From a checkpoint of a small class-conditioned spectrogram flow-matching model: trained on babble in 24 made-up languages, each with its own sounds, syllables and stress or tones, from a formant synthesiser.
Rows from block 7 of a small class-conditioned spectrogram flow-matching model, named by matrix and row number. Rows with one number belong to one channel. Each number is 128 + 24 x the weight over its row's rms, rounded and kept within 0 to 255. All counts start at 0.
After each channel's rows are labels from the 100 clips, of 14976 (inputs lightly noised), where the channel reaches its highest value: "peak on" is the class under the peak. Only what is clearly more common there than usual is listed. The data: babble in 24 made-up languages, each with its own sounds, syllables and stress or tones, from a formant synthesiser. In brackets: how many of the 100, against the usual share in percent.
# convs0: first 3x3 conv (model.decb.0.1.convs.0.weight, 96x96x3x3, each kernel summed), inputs 48-95
# convs1: second 3x3 conv (model.decb.0.1.convs.1.weight, 96x96x3x3, transposed, each kernel summed), outputs 48-95

convs0.46 [137 134 126 121 106 114 108 152 154 135 105  98 100 138 111 103 106  48 118 126  88 143 118 128  97 121 186 101  99 149  97 100 132 129 130 118  62 128 108 146  93 101 144 121  95  94 152 151]
convs1.46 [155 216 115 154 158 125 136 136 114 111 171 125  86  94 111 144 148 135 103  99 127 107 136 153 139 150  51 142 122  70 114 138 151 113 142 159 187 133 118 136 124 143 128 120 138 130 125 104]
peak on: /k/ (59 vs 1.9); /h/ (28 vs 0.5)

convs0.73 [ 86 135 120 110 119 118 111 129 139 107 100  99 135 135 131 169 103 131 132 120 154 147 129 114 140 106 149 129 146  93 136 142  87 110 121  93 113 150 132 125 148 161 104  89 167 146 117  78]
convs1.73 [150 140 105 111 131 153 132 100 117 148 130 123 134 124 170 126 155 111 147 130 113 155 120 123 123 126 137 144 128 144 130 125 164 138 151  94 130  86 128  87 142 107 160  83 130 128 151 150]
peak on: /i/ (28 vs 1.1)

convs0.94 [ 98 152 105 124 154 100 139 166 107  96 107 151 140 104 116 131 123 130 160 127 126 138 116 175 115 122 158 121 106 163 145  74 123 134 137 103 123 140 139 170 128 131 140 132 159 139 139  81]
convs1.94 [143 191 144 151 113 138 122  99 102 121 124 157 152 125 153 137 117  96  90 113 115 153 148  99 125 135 131 156 145  97 122 139 109 149 133 125 124 129  94  90 140 119 132  89 115 114 141 148]
peak on: /ɹ/ (74 vs 0.7)

convs0.45 [120 175 115  98 146 104 143 105 122 104 137 113 128 119 108 121 109  88 116  72 129 126 137 114 118 133  88 110 129 120  94 143 114 153 154 113  77 131  65 135 145  92  88  87  91 120 114 155]
convs1.45 [129 102  89 134 111 111 131 153 116 121 132 171 137 139 147 125 130 199 124 126 115 150 135 138 132 146 119 151 126 126 130 105 141 126 184 184 128 123 169 170 119 112 147 134 157 121 122 132]
peak on: /b/ (36 vs 0.9)

convs0.24 [111 116 135 146 139  93 161 118 161 119 129 103 109  89 112 135 157 115 119 149 111 115 111 123 153 151  97 171 124 173 134 198 138 138 123 138 153 154 130 210 137 136 132 149 145 140 109 125]
convs1.24 [145 114 152 113 119 148 144 142 145 109 153 151 132 138 140 118 130 115 109 107 143 171 124 126  83 150 127 134 145  32 113  88 132 165 113 123 104 124 110  95 112 118 119 100 105 119 161 132]
peak on: /f/ (52 vs 0.8); /x/ (42 vs 1.1)

convs0.52 [157 103 136 132 120 148 159 127 127 156 131 122  88 158 139 118 144 137 136 117 125 143 123 110 151 134 134 135 102 164 184 198 131  93 127 122 137  85 146  72 120 119 120 123 116 116 107 153]
convs1.52 [116 138 100 113 107 120 142 121 145 139 133 121 129 117 157 146 123  97  63 143  99 138 157 125 105 118 137 159 162  84 118 123 118 129 144 184 102 141 127 164 119 131 124 142 127 105 139 119]
peak on: /f/ (58 vs 0.8); /θ/ (35 vs 1)

convs0.44 [112 153 132 132 136 114 138 165 130 122 138 117 119 100 127 144 140 115 124 157 105 119 146 122 133 135 119 171  80 183 136 172 133 152 121 128 142 176  97 133  99  93 135 108 111  96 129 148]
convs1.44 [137  99 135 139  74 116  92 117 120 151 114 139 120 148 184 117 139 158 154 107 121 101 126 110 126 137 109 134 141  94  99 125 126  98 159 144 130 110 107 121 157 150 112 133 145 137 122 124]
peak on: /ʃ/ (32 vs 0.7)

convs0.61 [148 150 171 119  98 148 156 160  95 113 132 129 166 163 149 158 114 107  93  69 121  76 115 133 107 101 138 116 120  67  84 135 109 145 120 148 162  88 121 183 102 115 174 119 146 130 143 123]
convs1.61 [ 63 114  95 145 134 107 126 101 102 172  87 160 121 139  87 134 113 106  95 162 135 169 126 122 135 103 126  97 102 120 157 157 144 117 111 130 112 166 114  48 129 128 116 113 134 102 152 122]
peak on: /ɪ/ (26 vs 1.1)

convs0.18 [135 146 125  97 168 111 145 127 128 160 127 155 123 139 136 118 107 154 113  98 144 141 143 118 129 145  93 134 122 102 138 159 128 134 120 128 120  97 126  89 165 137  96 163  86 129 138 117]
convs1.18 [107 173 121 140 145 152 139 154 102 103 141 111 118 116  79 135 153  79 155 103 118  97 120 137 128 106 139 107 144 147 132 156 138 107  82 167 165 133 115 151 125 140 151 115 121 135  81 139]
peak on: /f/ (62 vs 0.8)

convs0.71 [155 112 155 136  96 113 110 140 142 116  79 196 137  69 107 118 123 105 127 177 151  97 181  93 141 141  87 120 165 131 145 152 142 107 120 140 109 107 148 131  93 128 133 110 135 131 126 114]
convs1.71 [ 90  49 128  91 136 148 137 101 114 152 149 126  95 117 146 116 124 136 100 117 149 108 111 121 131  79 146 111  95 144 145 103  75 140 128 100 150 125 111 106 118 156 124 138 160 159 121 142]
peak on: /ɑ/ (36 vs 2)

convs0.79 [131 119  95 122 104 141 100 124 100 117 136 123 121 145 107 125 136 160 115 118 116 144 108 201 118 118 175 107 116 172 121  45 121 106 148 109 129 124 128 127 106 110 156 110  98 131 146 147]
convs1.79 [134 204 157 147 110 138 116 136 179  98 167 135 136  93 176 104 117 116 143 140 157 178 134 118 128 143 141 121 105 132 152 135 115 146 131  96  82 132 103 127 131 142 125 110 131 118 147 128]
peak on: /ɹ/ (62 vs 0.7); /ɝ/ (38 vs 0.4)

convs0.95 [ 86  80 122 100 124 101 132  84 124 110 106 114 113 100 135 166 142 125 113 133 123 142 102 127 125 100 116 114 175 107 148 147 116 140 103 104  90  79 124 126 126 122 138 144 115 114 100 101]
convs1.95 [109 101 103 151 113 127 132 151 110 108 121 145 133 111 135  96 134 104 124 128 113 126  93 147 175 181 170 145  86 120  95 112 124 116 141  96 155 139 102 109 124 174 153 131 147 118 142 185]
peak on: /ç/ (53 vs 1.8); /s/ (27 vs 0.7)

convs0.36 [149 140 144 108  84 108 129 104 127 132 130 128   5 124 141 128 165 122 105 132 105 113 125 109 102 120 128 131 129 150 134 129 160 134  91 125  95 121 112 132 107 140  91 103 140 119 135 118]
convs1.36 [125 137 121 124 158 110 115 157 136 126 136 115 116 140  89 115  77 155 174  74 129  99 162 117 133 131 100  81  84 127 122 141 105 129 107 118 143 131 100 131 129 131 182 157 138 125 129 120]
peak on: /z/ (26 vs 0.9)

convs0.89 [139 167 176 131 134  79 174 136 140 174 111 144 130 129 105 133 128 132 158 116 134 124 135 169 123 113  85  84 100 145  98 141 132 119 110 108  84 152 142 136 138  81 101 108  78 135 128 140]
convs1.89 [118  41  88 116 136 158  96 117 127 118 112 132  98 124 119 162 158 119 111 113 141 159 130  99 159 105 150 152 128 117 116 117 134 117 143 208 162 133 127 116 135 145 109 133 141 135 127 157]
peak on: /ɑ/ (30 vs 2)

convs0.42 [162 126 159 126 101 116 126 123 143 180 104 146  96 130  87 104 109  95 150 126 115 132 127 115 127 145 110 172 153 121 123 164 110 148 146 143 126 107 123 144 128 117 154 182 141 112  87 147]
convs1.42 [129 130  80 118 133 107 116 149 105 124 166 130 157 111 129 121 131 151 116 146 165  90 126 142  97 124 114 112  74 161 104 130 147  83 106  65 107 130 151 125 115 121 109  98 139 142 119  93]
peak on: /x/ (78 vs 1.1)

convs0.74 [129 119 165 126  82 138 174 152 113 133 150 163 181 125 149 132 122 143 142 154 127 177 156 137 146 144 127 148 115 194 161 117 133 154 160 143 128 140 135 133  94 122 128 109 165 157 149 100]
convs1.74 [151 147  95 105 120 151 137 109 101 122  89 134 119 124 144 101 143 105 141 110 122  84 108 123 117 114 133 111 124  92  89 152 159 155 132 115 105 146 107 105 105 184  84 125 127 109 121 155]
peak on: /aʊ/ (29 vs 3.9)

convs0.0 [ 81 129 122 120 130 118 241 153  93 112 101 102 159 102 145 148 153 157 131 110 128 117 176 172 165 127 117  63 137 105 153  90 126 149 137 127 144 111 111 139 129 139 110 115 139 133 126 119]
convs1.0 [157 127 143 150 122 113  85 142 134 142 174 167  98 147  91 121 133 138 104 126  95 184 135 103 112 119 116 150 137  93  85 164 132 135 138 144 124 125 152 124 102  71 142 192 173 117 121 138]
peak on: silence (74 vs 28.8)

convs0.16 [168 140  95 115 115 132 134 132 142 139  97 149 112 125 113 116 154  97 136  66 160 134 146 110  99 102 145 120 130 119  32 128 124 126  91  93  90 110  97 123 101 133  77 110 127 140 154 124]
convs1.16 [120  98 164 124 148 127 124 122 123 128 145 117 130 130 119 131 125 100 141 145 113  92 101 144 123 120 102 121 128  78 178 150 132 137 133  76 127 103 129 138 127  70 142 100 126  96 117 123]
peak on: /p/ (55 vs 1.5)

convs0.80 [125  95 150 142 136 120  79 122 145 130 105 147 149  99 150 139  84 126 128 157 131 173 101 137 113  77 105 156 127  91 121 163 116 170 174 133  98 130 147 131 120 155 134 104 173 211 136  86]
convs1.80 [139 167 126 109 137 148 105 149 160 161 142 148 107 133 148 104 100 140 143 108 131 122 160 112 142 142  82 124 125 124 119  97 137  84 121 123 134 134 160 107 149 138 129 166 110  99 106 162]
peak on: /ɹ/ (33 vs 0.7)

convs0.58 [ 92 155 115 102 137 122 123 153 149 115 120 117 130 124  78 137 152 139 131 146 137 127 133  74 134 112  27 122 131 155 106 100 115 113 115  97 120 157 122 107 128 111 140 117 111 104 130 127]
convs1.58 [134 136 132 159 107 122 144 116 133 110 133 152 140 154 132 137  88 105 110 106 111 143 118 169  97 182 149 157  95 128 122 152 119 142  89 140 131 128 126 157 116 107 128 171 143 149 114 105]
peak on: /x/ (65 vs 1.1); /ɣ/ (28 vs 0.6)

convs0.37 [108 160 142 143 124 119 177  88 113 131 128  83 116 152 125  95 136 123 163 144 156 134 109 131 138 123 130 145 124 134 113 111 136 133 145 172 127 159 144 136 153 112 131 100 140 167 147 130]
convs1.37 [116 147 119 152 117 160  85 134 181 129 154 166 121 154  93 162 115 130 107 144 137  73 139 143 126 135 103 151 113 115 154 124 142 102 128  66 121  98  95 108 159 182 136 152  87 113 165 143]
peak on: /ɔ̃/ (37 vs 3.3)

convs0.47 [ 70 115 105 100 105  97 111 109 105  96 123 119 120 110 122  99 124  64 113 116 102  98 117 131 126 112  80 119 127 120 136 145 102 116 127 100  85 109  89 116 137 128 118 109 112 111 134 112]
convs1.47 [132 129 156 125 116 145 147 128 181 153  70  95 135 167 102 140 139 123 107 101 133  86 152 108 128 104 123 135 112 165 142  99  91 139 134 150 117 161 152 146 117 109  92 136 129 116 125 143]
peak on: /x/ (44 vs 1.1)

convs0.62 [127 135 148 124 166 128 139 126 115 126 144 131 107 137 141 123 121 161 126 142 152 130 118 119 155 136 139 127  72 155 124  74  92 155 144  93 131 141 123  84 100 118  89 113 117 128  95 144]
convs1.62 [154 182  76 138 129 119 100 140 137 122 155 126 115  88 119 133 127 111 151 130 125 147  97  86 127 107 163 135 153 119  98 114 117 107 140 163 106 121 167 150 129 121 137 129 138 131 124 122]
peak on: /ð/ (29 vs 0.5)

convs0.65 [123 104 103 111  98 100 104  96 105 106 116 103 112 121 115 120 155 131 118 144 123 118 118 106  98 135 129 125 122 113 127 162 106 118 144 125 118 111 113 164 131 129 108 132 124 136 105  85]
convs1.65 [131 149 164 132 141 100 164 135 126 143 105  87 126 153 103 153 117 107 116 121 153  55 123 126 114 140 103 119 127 173 145 106 149 116 100 155 126 143 141 135 121  95 103 156 108 122 127 144]
peak on: /ɔɪ/ (28 vs 2.1)

convs0.41 [109 102 159 136  94 126 147 106 128 111  85 130 128 126 128 128 116 123 101 127 103 116 126  98 104  98 107 162 150 121 104 133 102 132 106 144 126  95 152 128  86 117 113 115 107 145  56 111]
convs1.41 [139 125  90 162 111 119 127 116 186 132 180 148 132 123 142 143 118 169 156 115 147  98 115 111 132 120 153 143 114 160 146 130 148 136 120  90 130 111 126 159 144  79 150 141 154 116 136 152]
peak on: /k/ (35 vs 1.9)

convs0.84 [176 103 108 131 128 146 159 118 124 170 127 157 121  96 110 172 126  95  99 111 150 149  68  94  96 125 133 137 103 147 140 163 141 127 125 133 129  90  97 106 147 139 120 140 150 143 107 117]
convs1.84 [127 102 174 120 129 106 131 120 163 144 120 119 153 130 128  83  86 140  89 128 111  66 139 116 170 160  89 130 123 138 148  91 142 133 150 129 123 161 162 145 134 108 150  74 144 117 166 110]
peak on: /ɔɪ/ (32 vs 2.1)

convs0.21 [104 111 115 136 138 164 129  91 135 150 168 144 127 109 131 181  94 121 102 118 104 170 139 117 138 138 122 119 166 171 133 152 165 145 134 102  99 142 134 131 138 142 154 112 117 112  79 120]
convs1.21 [131 141 163 146 115 101 116 101 137 150 123 135 131  94 132 103 165 162 126 127 180 105 145 141 135 134 109 137  97 107 126 162 138 140 120 156 139 111 124 147 118 145 137 158 139 148 187 144]
peak on: /k/ (31 vs 1.9)

convs0.27 [132 168 208 139 136 119 153 119 123 146  95 144 133  99 141 102 147 127 120 150 132 154 119 146 132 129 111 152 119 162 148 157 112 134 149 118 110 124 110 174 103 170 126 113 121 190 121 127]
convs1.27 [130 170 107 136 160 114 138 112 146 122 153  66 105 132 126 136 129  95 153 122 134 192 124 114 161 110 107 121 138 126 143 126 132 121 148 121 150  94 149 164 140  82 109 145 143 112 143 109]
peak on: /aʊ/ (25 vs 3.9)

convs0.75 [152  99 124 136 103  98 120 161 130  94 154 109 153  81 117 111 147 120 142 167 169 142 137 165 104 138 154 130  78 137 113 108  95 146 123 131 107 103 123 132 132 128  81 129 167 133  89 102]
convs1.75 [149 142 135 113  99 159  81 111  93 123 120 133 125 155 123 137  88 152 144  99 119 104  86 113  80 142 110 129 159  97 150 127 123 123 134  83 136 128  74 166 123 136 106 163 138 142 159 167]
peak on: /eɪ/ (40 vs 0.8)

convs0.48 [129 126 159 108 158 145 187 127 146 120 137 109 131 116 133 146  95 117 137 130 139 139 127 124 114 126 109 109 137 136 152 130 154 155 139 125 109 140 127 124 149 126 145 125 112 153  98  90]
convs1.48 [144 206  71 157 140 128 113  97  92 117 105 116 119 120  81 116 103 118 125 111 121 126 140 132 163 126 155 113 126 161 131 114 116 116 143 149 131 112 150 151 135 152 154 127 122 114 122 114]
peak on: /a/ (31 vs 1)

convs0.7 [159 119 106 108 131 102 157 127 130 145  96 127  90  96  99 127 161 107 124 158 116 128 127  96  96 123 173 121 118  95 136 118 116 131  90 109 113  91  78  94 142  53 116 119 136 112 108 126]
convs1.7 [113  64 172 157 137 169 121 126 162 100 155  79 143 143 139 107 125  96 131 141 146 105 113 147 121 122  83 110 137 118 137 137 100 123 101 100 137 147 146 105  92 136 107 140 107 126  89 117]
peak on: /ç/ (32 vs 1.8)

convs0.22 [155 136 156 134 107 116 126  96 134 142 137 139 111 126 129 101 157 104  99 104 107 190 121 144 133 162 157 102 106  78 121 105 124 118 146 134 127 106 133 162 143 152 129 114 140 113 107 145]
convs1.22 [146  84 111  97 174 145 136 117 132 135 127 102 154 111 129 141 113 160 147 132 143 129 115 127 164 104 148 117 188 156 108 136 140 103  94 172 133 133 135  90 122 117 155 166  78 128 167 148]
peak on: /k/ (26 vs 1.9)